config.toml
arch = "vit"
model = "multi-label image tagger"
dataset = "drawn human figures in many poses"
train_examples = 97500
image_size = 64
crop_scale_min = 1
horizontal_flip = true
translate = 0.06
rotation_deg = 5
color_jitter = 0.2
norm = "layernorm"
norm_position = "pre"
activation = "gelu"
head_dim = 32
fused_qkv = true
bias = "none"
qk_norm = true
parallel_block = false
moe = "expert_choice"
num_experts = 16
moe_every = 1
expert_mlp_ratio = 1
experts_per_token = 2
shared_expert = false
patch_size = [4, 4]
conv_stem = true
layers = 8
width = 160
positions = "rope"
pooling = "mean"
num_labels = 42
mixing = "mixup"
residual_init = "none"
optimizer = "adamw"
lr = 0.0015
beta1 = 0.85
beta2 = 0.99
eps = 1e-08
grad_clip = 5.0
steps = 21700
batch_size = 128
epochs = 28.5
lr_schedule = "wsd"
decay_fraction = 0.2
final_lr_fraction = 0.05
warmup_steps = 1080
weight_decay = 0.0
Rows from block 2 of a small multi-label image tagger, named by matrix and row number. Rows with one number within an expert belong to one neuron, the router's apart. Each number is 128 + 32 x the weight over its row's rms, rounded and kept within 0 to 255. All counts start at 0.
After each expert's rows are labels from the 100 images, of 14976, where the router gives the expert most weight on average: "top examples" is what is common among them. Only what is clearly more common there than usual is listed. The data: drawn human figures in many poses. In brackets: how many of the 100, against the usual share in percent.
# router: router (model.blocks.2.mlp.router.weight, 16x160), inputs 0-159
# up: expert up (model.blocks.2.mlp.up, 16x160x160), inputs 0-159
# down: expert down (model.blocks.2.mlp.down, 16x160x160, transposed), outputs 0-159

# expert 10
router.10 [ 78 134 131 128  58 105  87  98 106 104 117 125 116 134 160 113 110 222 139 111 128 167 145 148 144  63 197 107 148 127 123 138 190  82 117 125  86 159 121 147 149 170 110 197 122 130 138 160 131 158 121 146 146 162  93 108 145 126 147  84 163 170  90  99 141  91 112 121 107 120  95 133 106 123 154 166 134 152 191 143  83 178 116 165 122 143 128 168  99 122  94 140  61 101  92  88  93 117 125 142 145 142 112 133 114  92 204 155 123 152 101  96  95 189 163 110 130 170 132 195 124  93 100 103 160  88 145 117 175 186 106 119  68 133 122 140 136 210 164 135 107 155 116 130 126 118  87 169  88 102 159  67 184 135 143  86 119 112 150  75]
up.0 [161 166  90 111 131 108  71 136 130 143 144 131  84 137 155 195 160 102  78 145 162 169 115  88 141  92 124 166 126 100 140 142  91 130 129 140 162 105  82 136 104 132 157  91 128  99  96 124 191  82 155 172  97 101 104 138 202 170 123 160 114 131 213 203 169 117 133  97 125 135 135 121 137 115  79 146 163 137 108 159 112 121 127  83 103 175 129 112 146 178 176 136  60  96 140 173 116 106 158 155 122 120 156 161 174  93 133 119 177  67 120 132 138  84  96 138  63 105 146 159 131 186  84 142  79 134  89  92  90 169 100 153 112 187  61 110 106  58 110 104 131 137 137  60 127 123 115 130 137 134 110 134 122 130 137 180 190 120 127 138]
down.0 [114 116 117 114 115 118  74 137 144 153 179 119 146 148 146  90 129 151  93 196 156 134 146 168 138 143 158 141  80 121 113 178 154 101 142 100  99 112 141 112 147 126 116 138 142 144 127 144 211 107 100 141 148 131 198 174 143  98 142 103 178 122 103 140 181  63 125 114 127 189 155 118 114 132  91  54  88 123 137 148 156 156 102 123 118 131 199 147 154 113 110  94 140  80  97 125 178  91 139 130  87 120 153 121 105  98 166 110 162 106 101 117 167  97 116  72  72  75 127 148 123 114 194  51 165 119 157 200 132  93 163 150 116 151 119 195 146 123 114  55  98 129 139 101 137 145 102 108 203 153 144 114 163 130  68 131 136  75 124  67]
top examples: purple top (34 vs 8.1)

# expert 12
router.12 [121 126 161 149 103 135 130 153 105 132 127 130 135 109 140 115  81 152 117 160 119 189 154 153 151 122 159 182 150 132 154 116  97 148 167 115 188 169 137 151 144 126 151 162 123  67  92 150 132 197 112 115 152 175 166 107 127  72  72  69  90 107  65 154 150 152 128 121 125 168 111 183  85 170 151 137  85 145 135  84 149 181  87 148 123 151  97 110 121  97 123 169 101 114 118 105  87 113 131  81  78  65  53  83 104  96 200  87  70 116 118 161  99 148  55 158 165 149 155 177 163 129  70 130 127 120 135 136 128 161 140  85  85  96  84 180 150 120 170 154 125 148 101 169 146 122  96 129  68 132 152 111 107 161 108 155 109 127 169 153]
up.0 [164 133 109 109 129 143  34 155 174 152 188 166 128 148 150 179 103 119 117 124 172 152 105 100  84 133 155  91 118  72 139 148 161 168 103 125 114 162  78 126  97 123 122 107 155 160  82 147 121  76 111 150  70 131 115 164 193 152 137 125 141 129 129 131  78 119 148 184 105 159 175 117 155 138  84  80 139  94 127 106 113  72 144 156  86  89 122 149 172 174 125  78 129 191 149 167 106 156 126  98 132 145  98 131 108 110 140  47 118 123 133 173  78  97 130  98  62  66 180 152 166 162 148 105  94 171  96 149 135  88  67 103 168 100 134 101 164 142 142 133 130 132 183 119 162 104 198 125 104 153 132 121 112 113 141 132 113  72 138  85]
down.0 [144 145  96 153 174 178  62  83 131  98 163 103 114  62 148 121 190 139 142 130 189 116 145  67  76 161 112  91 129 104 118 112 201 103 150 133 138  73 110 148 137 128  80  80 137 179 131 123  88 114 138 121 149 115  89  95 114 124 162 137 225 163 107 132 110 136 143 118 134 129 144 146 150 137 124 114 201 102 116 172 137 193 138 134  92 159 107 181 153 146 108 117 111 190 142 149 105 125 137 125 162 207  34 100 156 135 187 131 112 153 126 120  74 125  86 125 125 111 117 136 109  78 125  99  78 115 105 120  84 128  88 129  98  96 151 168  91 100 124 104 125 106 146 131  52  86 114 158 141 129 140  98  84 153 144 123 153  87 141  93]
top examples: black trousers (26 vs 8.6)

# expert 5
router.5 [ 95 182 158  90 136 131 137  86 144  95 214 147  93  93 108 146 123 154 120 127 195 173 140  73 143 150 116  85 109 180 146  63 166 112 116 194 134 119  78 155 125 115 132 146 138 162 134 100 117 136 119 117 132 136 141 131  98 144 166 144 124 103 140  79 139 129 115 135 142 132 105 129 117 100  82  69  99 146 171 150 104 131 126 171 129 126 198  75 150 143 109 166  91 127 122  83 121 117 133 125 122 108  71 155 123  79 192 144 156 121  69  96 150 169 103 105 167 139 142 195 116 167 162  64 155 110 152 170 133 125 109 144  72 155  36 152 126 158 164 107  64 110  91  71  94  52  87 118 107 140 151 100 165 165 151 147 124 103 131 136]
up.0 [146  85 113 140  73 114 129 101 155 228 184 157  77  98 136  86 114  94 122  90 161 180 116  89 147  52 160 126 169 170 124 132 103 139 147  84 143 146  89 115 124  93 181  95 171 121 103 152 142 183 172 115 118 107 117 145 112  95 124  99 139 129 128 188 119 140 160  96 117  82  92  86 202 170  85 122 107 119  89 150 147 138 161 113 133 117 149 145 146 131 112 176 109 193 127 139 138 139 116 134 128 133 181 125 167 140 166  91 141 101 166  79 174 159 156  74 143 130 108  53  86 142  93 121  82 138  95 167  99 113  84 148 128 117 114 162 224 103  94 134 119 148  98 123 124  98  85 150 125 106  95 138 135 112 134 194  88 102 144 146]
down.0 [154 124  96  93  97 205 126 150 153 141 117 149  92 106 128 145 143 137 150 174 113 169 110  83 145  62 139 143 112 122 145 112  76 164 228 121 132 139  99 163 107  72 176 123  59 151 125 125 111 208 123 162 106 227 138  82 112 137 139  99 116 157 100 119 128 108 155 141 118 100  99 113 100 162 138 114 109 117 116 137 169 116 181  97 156 116  75 137 158  96 101 133 114 139 128 149 153 169 116 101  87 131 200 162  83 102 162 122 163 153  92 107 138 140 169 116 109 153  92 136 133 172 120 139 110 174 171  97 116 130  97 121  63 131 173 154 110 160 104  72 157 114 134 177  98 147 109 155  94  80 148 152 109  93 174  57 144 167 178 106]
top examples: black trousers (35 vs 8.6); black top (29 vs 8.1); bowing (25 vs 6.2)

# expert 9
router.9 [ 97 177 179 162 136 129 140  75 162 118 182 145 162 115  78  43  80 184 144 121 159 166 167 100 126 177  93 117  98 134 100  91 174 144 119  97 104 138 156 211  98 103  97 141  95 122 165  98 165 151 146 126  76 170 113 148 130  96 125 130  90 144 125 101 118 147 121 148  93 143 155 144 123  87 123  87 121 137 185 115 130 153 132 129  48 128 121  58 120  71 148 142  98 120 104  96 137  93 114  83 133 133 105 115  73 165 192 102 117 155 139 121 185 147 157 149 207 131 114 139  76 168 132 143 148 148 107 110 137 192 122 143 101 107 133 114 131 150 144 163 105  72  70  91 129 113 170 132 131 113 129  95 167 162  95 145 116 143 205  84]
up.0 [ 96 143 119 140 117  86  86 113 149 142 169 119 113 174 121 161 100 135 140 168 147 168 168 159 125 120 146 146 143  60 117 120  91 188 107  78 221 150 159  69 199  76 131 171 127  93 104 144 176 172 120 167 134 167 150 122 155  48 115  93 137 134 100 130  98 119  80 147 101 115  80 148  91 102 134 100 107 105 171 134 123  80  78 177 116  89 156 139  92 153 183 151 121 148  90 104  98 126 127 116 104  91 206 107 106 126 131 136 185 148  95 138 119  83 112 103  89 136 125 135 119 135 137 106 139 128 186  97 136 149  70 168 160 147 146 146 149  64  97 106 180 235 129 128 132 104 128 114 109 161 113 138 140 116 164 125 102  92 121 121]
down.0 [137 161  82 159 118 166 101 137 209  73 128 128 133 163 123 167 115 140 124 120 143 146 147  89 113 157 187 124 141 103 111 178 135 139 114 146  94 141 141 116 162  49 134 104 140 112 115 171 169 160 109 154  93 123 162 122 165 172 102  90 169 111 114 156 100 105 125 148 169 112 109 112  73 126 111 163 108  77 166 197 147 130 123 163 147 118 132  83 136 120 205 194  54 155 114 129 164  87 183 154 124 124 141 115 101 147 145 156 134 138  79  79  88  44  59 112 121  92 122 150 136 146 107 159 149 133 171  68 141  76 120 174  93  76 158 131 105 184 151 152 115 157 112 146  97  67 102 122 109 124 139  77 109 176 114 164 156 100 136 130]
top examples: lying (40 vs 6.3)

# expert 7
router.7 [159 138  76 120 134 116 116 174 136 179  91 139 169 171  40 127 157 123 135 173 130  78 163 151 135  86  90 129 175 122  96  95  67 150 151  91 166 101 135 110 144 115 124 172  89 138 139  75 114  62 168  88 144  85  77 154 146 146 173 148 131 153 140 116  57 136 130  87 167  84 101 103 137 133 182 108  91 158 155 159 194  87 127  91  76 106 140 116  99 156 183 128 132 112  87 150 103 214 124  93 150 169 151 154 145  89 135 156 135 133 182 178  98 113 127 177  91  97 103 146  68 146 144 148 191 145 118  61 141 153 133 121 114 125 125  85 117  82 146 138 135 104 100 127 155 164 119  95 123 145 113 150 146 112 119 147 119 164 151 177]
up.0 [157 107 120 119 121 136 126 126 166  97 177  75 139 119 142 133  75 171 130 106 110 169 101 123 146  99 144  86 135 143 139 149 130 152 128 144  70  90 147 136 104  99 111 112  81 158 181 123 121 134 130 169 104 150 132 130 146 103 123 109 121 159 165 101 133  99  70 198  92 178 121 131  81  80 124 107 141 130 109 152 147 129 167 147  96 110  90 146 143 123 143 119 115  77 125 111  67  96  77 114 121 166  94 147 133 136 151 125 190 125  67 141 139 113 172 111 159  92 138 161 175  60  95  89 112 141 172 162  95  50  30 183  89 126  80 123 125 176 142  69 148 150 144 188 138 145 166 103  92 119 187 144 171 206 158 154 138 135  92  83]
down.0 [157 149  89 187  91 118 127 115 179 116  99 128 133 152 145 122 132 163  90 119 119 196 160 158 141 160  52 108 137 127  72 166 168 134 120 199  96 203 148 116  47 124 102 160 163 170 150 127 124 114  92 119  80 117 133 196 118 154  89  82 190 115 113 139 149 186  81 164  95 173 179  97 138  98 119 104 140 137  96 135 163 117 164 172  60 137 120  76 150 100 141 127  99  73 139 128 140 102 117 110 101 132 108  90 127  74 122 144 117  89  86 164 124 101 137 118 156 168 192 112 137 135  93 135  88 137 131 137 155 118  71  98  76 123 103 154 120 158 134  81  91 117 138 162 124 147 143  96 104 110 186 101 182 183 146 150 123 130 111 155]
top examples: lying (35 vs 6.3)

# expert 15
router.15 [163 131 130 137 121 185 113 143 133 108 130 114 157  36 139  94 152  75  96 153 138  83  85 172 153  95 126  99  92 122 131 151 113  96  93  98  82  93 157 111 130 177  80  69 134 168 191 167 121 148 123 145 148 111 154  89 118 133 143 164 142 145 130 137 212  86 182 108 150 152 133 192 117 129 123 117 177  74 108  59 142 175 149 108 143  66  79 171 131 130  93 111 177 187 123 186 147  83 106 126  99 133 109 174  79  96 111 122 123 148 159 124 107 179 158 153 133  95 108 141 125 129  65 145 153  96 145 153 110  68 149 112 128 125  95 122 153 123  84 117 139 127 150 192 106 182 172 123 116 112  79 163 105 102  98  96 155 160 150 107]
up.0 [111 153 153 112 109 140 137  84 116 171 169 135  86 131 142 128 119 183 131 117 174 139 109  71 125 171 141 131 128 168 141 108 106  80 176 149 142 106 124 171 125 158 129  97 156 207 114 173 139 145 125 172 181 100 114 117 137 100 117 118 128 148 135  84 129 199  80 135 118  81 162 133 152 119 148 140 157 131 190 144  87 168  83 136 190 149 120 157  60 125 120 127 132 116  66 124  83 121 113 159 120 114  66  89 102 187 115  87 147  98 118 114 127 120 125 175 163 150 101 162 120 103 153  78  82 150 167 225  57 122 107 117 125  81 108  86 153 150 112 126 113 180 110 107  60 108 131 147 156  91 147 115 147 148  66  77 137 152 173 177]
down.0 [ 95 122 142 109 129  90  89 171  94 120 141  96 147 113 128 103 190 159 186 121 135 130 142 139  89 113 212 135 155  85 134 102 141 105  86 103 155 111 149 117  86 165 147 125 112  77 120 121 158  74 135 147 145  82 128  55 192 152 178 149 165  74 106 143 106 119 121 132 132  86 161 124 125 129  79 142 102 138 168 120 123 172 100  92 100 120 159 165 149  96 130 146  72 133 101 139  85 208  95  99 161 193 141 158  95  76 132 137 120 165  98 136 151 155 160 142 113 139  98 109 103 145 184 108  99  91 143  99 184  95 122 119 178 111 133 179  94 169 155 201 138  56 133 132 140 104 114 178  59 139  87 162  93 128 121 177 108 126 149 168]
top examples: star jump (25 vs 6.2)

# expert 11
router.11 [151 200 133 131 187 127 135 101 147  91 104 104 125 185 123 163 154 197 105  97 117 163 106 156 112  63 105 106  97 123 109 149 180  94 164 157  99 149 116 197 184  98 100  89 109  83  88 107 135  99 123 127 124 131 154 165  81 135 148  98 131 130 121  87 148 187 103 121 141 161  99 114 167  56 109 116 109 153 128 137 124 128  89 131 100 108 130 124 153  98  79 143 116  98 168 153 191  89 123 197 170 132  77 117 100 135 137 140 107 115 110 113  88 152 103 124 174 138 162  79  87 147 166 140  85 105 155 106 155 203 118  86  89 153 131 193 160 119 121  94 103 179 110 161 171 116 146  90 100 136 168  60 169 122 117 150 161  90 184 118]
up.0 [ 65 155 116 156  96 125  78 177 101 114 161 118 168  92 124 143 122 145  75 157 135 177  84 118 108  86 152 131  72 113 174 136 176 132 152 156 177 157  42 134 227 149 140 150 139  97 117 141 170 121 167 158 134  88 117  99 152  74 124 139 150 108 106 131 121  83 125 130 159 111 131 126 117  70 155  88 124 120 123 118 132 162 126 156  96 108 130 150 163 111 136 104  81 111 192 140  16 134 165 128 138 183 214 155 109  94 186 107 164 164  77  95  93 110 108  87 110 122 122 120 101 127 109 118  90 150 125 120  95  90 103 103 108 169 157  97 138  90 131 144 163 179  89 114 114 132 151 115  89 204 130 141 116 116 162 150 135 119 140 149]
down.0 [ 97 123 106 159 198 131  64 129 135  83 170  80 138 107  85 116 151 103  68 141 153  81 115 172 126 142  81 146 141 129 113 128 146 125 147 149 119 155  92 208 114  97  75 121 100 101 113 117  91 123 113  71 106 183 150 117 130 128 181 101 174  76 125 128 103 176 155  68 134 140 153 150  81 102  99  99 103  98  85 105 175 116 112  70 109 137 118 153 151 103 150 156 106 179 147 213 161 152 116 122 125 171 152 100 122  72 151 135 134 193 121 106 139 105  87  73 135 161 178 151 127 124 144 124 140 181 157 151  72 150 153 117 118 149 141 122 188  79 157 112 146  80 125 161 146 120 147  67 158  95 128 135 171 177 123  87 134 112 181 157]
top examples: lying (44 vs 6.3); black top (28 vs 8.1)

# expert 3
router.3 [ 68 120 125 154  97 135  58 166  98 130  88 118 150 144 148 125 117  97 111 163 128 102  72 160 148 141 158 188 105 107 131 164  93 131  74 145 142 138 125 110 131 109 138 134 114 106 116 156 141 122 114 134  50 176 166  86 114 133 157 105  86 152 145 181 202  78 141 139  90  93 133 140  63 181 102 134 136 127  82 130 121 171 104 107 102 103 155 106 147 146 179 121  92 138  98 144 121 142 118 183  72 109 123  70 176 106  93 146 163 118 126 144 156 129 111 125 127 148  71 136 199 148 128 170  88 118 154 115  47 107 169 108 127 128  81 146 176 105 182 181  82 168 183 100 146 166 108 171 187 170  98 146 113 140 177 104 111 136  81 139]
up.0 [135 122 157 172 149  62  98 100  72 120 112 145  80 146 133  87  90 111 127 165 108 139  96 107 110 111 126 146  58  56 118 140 167 172 139 159  91 155 118 108  85 159 111 138 135  69 155 161 125 141 131 193 108 157 155  93 130 106 147 185 163  73 140 153 190 120 115 145 165 103  90 103 175  94 105 121 141 120  89 144 135 119 108 107  48 180 146 108 156  81 106 159 167 132 124 120 164 110 150 112 109 183 154 168 130 187 141 138 113 136 139  61 156 124 147  38  86 130 137 213 114 143 113 102 129 164 132 104 106 146 103 179 151 141 108 152 109 108 114 109 120 102 121  89 179 123 121 156  94 134  87 105  82  88 182 171 178 158 133 123]
down.0 [ 52  85 156 122 134  98 150 127 128 112 131 108 142 164 101 132 121 155 105  87 132  89 127 123 140 162 126  79  66 139 160 119 156  99 160  76 149 121 215 112 200 110 136 136 138 164 176 126 136 143 107 175 171  87 128 144 136 121 131 133 125  96 123 120 124 171 102 115 132 115  72  69 149  56 134 127 123 161 113 139  49 147 149 107 184  78 122 165 112 120 120 116 191  94 148  50 113 106 176  90 127  76 178 112 108 197 131 158 163 131 175  90 107 119 143 121 126  96 105 144  85 161 124  47 116  73 134 227 135 136 146 175 116 112 169 143 123 162  74 121 121 147 131 135 137 149 111 157 127 158 131 137 181 140  99 117 160 143 113 122]
top examples: handstand (95 vs 6.2)

# expert 2
router.2 [131  97 121  85 147 127 159 108 182 134 175 128 114 176 108 131 151 163 150  82 122  75 181  77 116 159 115  95 151 106 108 110 120 120 133 104 139 120 138 162 113  95 121 146 110 156 148  80 181 131 155 169 111 108 177 163 181 110 129 158  86 159 121 103  55 139 121 161 135 166 200 100 137 128 126 186 135 115 135 157 120  70 117 124 165 147 142 115 106 153 143 135 153 106 153  58 159  99  99  81  98 129 126 144 157 185 102 169 137 128 107  96 129  68 204 129 112 121  99 147 146 176 179  50  89 137 125 131 138 162 174 106 193  75 150 108  86 165 154  82 101 123 151  54 135  34 124 116 124 102 138 151 125 176 134 133 116 127  79 116]
up.0 [188 118 115 103  69 103  76  96 118 127 117 187 108 145 180 119 164 100 139  84 133 144 118  88 115 102 154 146 137 100 205 201 176 146 149 104 148 112 113 111 197 232 106 105 160 166 112 127 141  70 107  94 132 136  83 119  96 119  69 100 178  53  84  89 126 145 149  87 135 112 110 174 162 158 187  73  93 134 124 156 115 141 129 123 169 145 101 148 141 135  85 139 131  97 153 171 105 127 165  91 180 192 125 141  89 110 153  72 113 164 138 110  85 167  98 137 154 103 139 134 104 145 140 156 105 129 149  99 165 107 110 135 133 124 139 153 178 165  98 146 126 104 200 144 133 150 131 172  76 153 110 126  88  93 133 117 115 124 142 129]
down.0 [139 141 130  79 110  93  92  67 116 132 130 155 112 132 134 117 183 145 136 139 132 188 117 181 134  90 106 157 160 143 135 214 104 153 165  60 153 129  80 132 140 137  59 168 119  83 117 118 148  87 143 111  95 169  93 157 141 101 105 155 162 135 134 134 191 131 101 149 167 133 158 133  78 101 152  36  97 145  85 157 157 144 119 150 136 145 170 139 132 104 118 171 162 143 142 141 102 145 133 170 142 130 119 118 133  96 148 151 147 114 106  89 124  99 109 165 153 121 120  88 102 172  74 157  98 112 108 125  85 185 110  98  71 180 132 209 130  31  85 189 140 161 141 130 139 109 109 138 142 131 192 182 177 125 118 122 165 141 113 168]
top examples: black trousers (31 vs 8.6)

# expert 8
router.8 [151 120 171 160 107 149 118 169 100 135 155  99 133 160  94  89 103 180 126  66 110 155 119 102 163 174 122 163  88 112  81 115 148 123 144 127 147 132 117 155 104 135  94 115 157 100 131 155  99 137 123 134 121 143 153  85 154  70  63  80  73 164  79 168 117 119 114 143  96 118 118 112 140 155 123 104  69 118 167 139  81 136 119 167 104 198 181 139 160  72  98 143 119 149 150  95 146 134 148 100 156 103 109 101 155 129 170 101 156 153 128 137  98 113 107 144 145 120 111  88 149  78 196  78 136  82 123 172 141 128 173 131  73  83 135 117 102 162 150 138  72 130 136 123 162 105 114 139 106 166 227  17 149 160 101 116  54  82 145 137]
up.0 [ 85 188 177 102 121  48 137 118  94 200 105 141  79 127 161 127 134 104 170 109 138 191  99  68 118 166  99 108 130 119 132 126 153 134 103 116 109 187 129 121 164 182  86 158 140 157 115 169 120 149 115 128 141  67  92 141 168 101 118 136 118 127 113 122 173 157  63 190  83 148 116 100 166 117 170  87 148  74 194 150  95 112 137 204 154 109 118 173 113 146 124 162 168 148 126 112  86 123 153 192 130 144  98  84  94 226 109 132  83 109 110 119 147 106 141 131 156 132 145 141 100 148  89 105 123 120 150 195 113 137 110 112 137 187 106  78 134 114 109 142 135 144 126 124 107  70 139 118 120 125 126 109 142 143 120  56 132 179 177 108]
down.0 [134 132 192 148 138 140  73  85 118  70 133  95 148 101 103 146 139 144 141 115 136  98 135 129 148  90 175  99 130 152 131 112 136 139 138 127 141  96 133 120  82 155 145 167 110 133 155 120  25 147  86 125 152 153 152  82  87 179 150 203 134 115  90 123 154 151 100 133 102 133   0 150 138  73 178  93 170  97  76 132 108 134 142 105  99 141 116  96 177 122 139 147 151 141 151  91 127 119 123 153 139 100 104 145 116  76 104 125 158 210  92 104 136 170 179 198 159 128  69 173 136 146 104 145 142  95 159 125 121 102  94 153  71 120 131  86 132 110 134  97 105 134 129 128 189 113 112 104 103 170 158 193 141 122 125 151 109 192 152 133]
top examples: lying (53 vs 6.3)

# expert 14
router.14 [129 161 199 141 122  67 142 141 170 153 160 103 144 100  90 133 131 150 113  85 134 153  99 143 138  82 128 170 171 143 105  96 122 147 116 139 185 185 146 172 101 141 135 162 120 103 124 127 107 138 151 121 124 167 132 106  78  78 127  79  82 142  82 130 161 112  96 188 100 130 123 107 150  64 135  90 112 120 195  84  96 156 196 139 105 153 140 157 129 107  65 128 144 131 152  94  92  84 131 148 157 131  98  80 133 152 135 148  76 142 119 152 137 175 131 109 197 120 126 183 172  74 118 149 166  90 175 142 106 135 115  90 108  99 127 136  90 161 155 141 106  70  71 160 144 138 150  44 100 151 201 100 124 113  82 168  73  97 158 133]
up.0 [100  70 133 138  67  60 126 127 123 138 130 150 162 163  75 109 178  79 148 101  88 102  66 128 131 116 145 122 147 152 157 112 178 104 160  98 121 129 144 116  90 142 161 108 177  68 150  89 110 148 111 128 156 134 100 121 117 142 147  72 200 108 123 135  78 106 142 114  98  76 104  92 193  96 185 102 140 147 123 144 131 110 114 111 123 183 119 161 103 168 142 101 131  92 133 130 151 225  97 152 189 230 178 197 138 128 147 170 112 166  64 152 110 161 169 123 162 172 101 187  95 107 101 125 134  90 122  95 153 145 111 103 179 119 143 114 122 127 121 138 127 105 106 114  96 145 139 140  90 128 103 167 122 108 188 113 115 110 144 133]
down.0 [127 165  91 105 115 131  99 181 138 143 122 123  60 104 166  79 106  86  73  45 129 145  56 125 138 111 105  92 147  77  96 140  82 161 165 186 180 136 162 117 146 118 139 141 141 144 147 110 162 117 130 132 113 143 141 126 118  76  81 129 135 113 111  72  95 158 137 114 121 179  86  86  90 121  84 128 134 151 135 159  98  91 148 102  73 180 113 170 130 168 133 106 155 158 180 113 134  69 171 142 133 151 105 102 176 169  90 136 123 159  71  83 108 128 146 110 152 112 129 158 170 155 170 155 101 146 125 109  22  97 162  92 202 139 126 150 130 174  89  98 134 196 152 138 128 172 173 143 151 142 135 128 142 108 143 138 137 116  77 130]
top examples: purple trousers (33 vs 8.4)

# expert 13
router.13 [ 94 163 164 108 113 143 150 136 141 115 177 106 113 155 129 104 118 205 163 118 169 168 124  84 137 116 163 161 168 180 133  88 177 129 116 140  98 138  76 177 117 158 111 165 106 121  77 135  46 119 162 152  76 139 178 137 112 142 152  50 113 131  96  71 182 157 125 182 111 105 126 103 104 134  90 132 122 163 166 152 111 141 151 130  65 103 126 125 107 183 109 141 118  78 140  93  87 103 104 131 111 130  82  96 142 104 139 162 121 131  82  74 161 149 161 122 162  89 132 164 142  88 154 158 140  92 172 110 140 134  93  51  62 120 111 141 130 153 179 140  55 134 141 116 157 155  98 108  74 147 187 103 176 192 136 129 124 120 154 137]
up.0 [131 108 117 133 108 140 107 157 146 121 167 102  91 154 132 150 141 118 124 182 114 134 136 113 137  87 142  73 141 137 111 101  75 149 138 127 118 125 128 116 118 158 155  92 106  96 159 141 105 126 131 223 126 117 147 167 160 147  98 153 111 138 226 183 130 101  94 124 119 118 139  78 126 121 115 135 179 130 158 191 130 174 157 141 143  99 150 149 173 185 169 142 118 102 158 111 108  33 168 137 110 141 116 139 118 122 119 141 190  88 122  83 119  14 112 105  93  95 161 157 155 112  79 137 105  95 115 167  83  77  91 159 137 127  61 133 120 134 147  67  73 140  89 114 144 122 143 101 134 139  88 172 161 155 207 152 168 143 131  78]
down.0 [116  68 147 163 108 134  81  90 125  60 152 115 128 189 113 173 139 117  94 119 153 161 107 118 110 140  76 158 108 117 146 170 156 187 123 198 105 126 123 118 146  99  39 150 157 131 105 117 161 114 143 186  67  71 138 158 155 130 134 128 122 119 108 151 138 104  95 124 143 151 206 108 137 170 154 124 124  83  60 126 108 109 126 145  99 113 107 110 143 161 146  96  95 113 114 190 168 193 146  85 172 126 127 169 135  80 125 126 149  55  74 123  90  87 116  87  78  88 142 146 109 136 155  76 157 112 131 118 122 130 153 173 135 130 180  57 156 150 139 118 138 106 110  54 140 107 138  77 178 169 157 113 152 129 171 146 150 122 153 137]
top examples: handstand (33 vs 6.2); teal trousers (30 vs 8.6)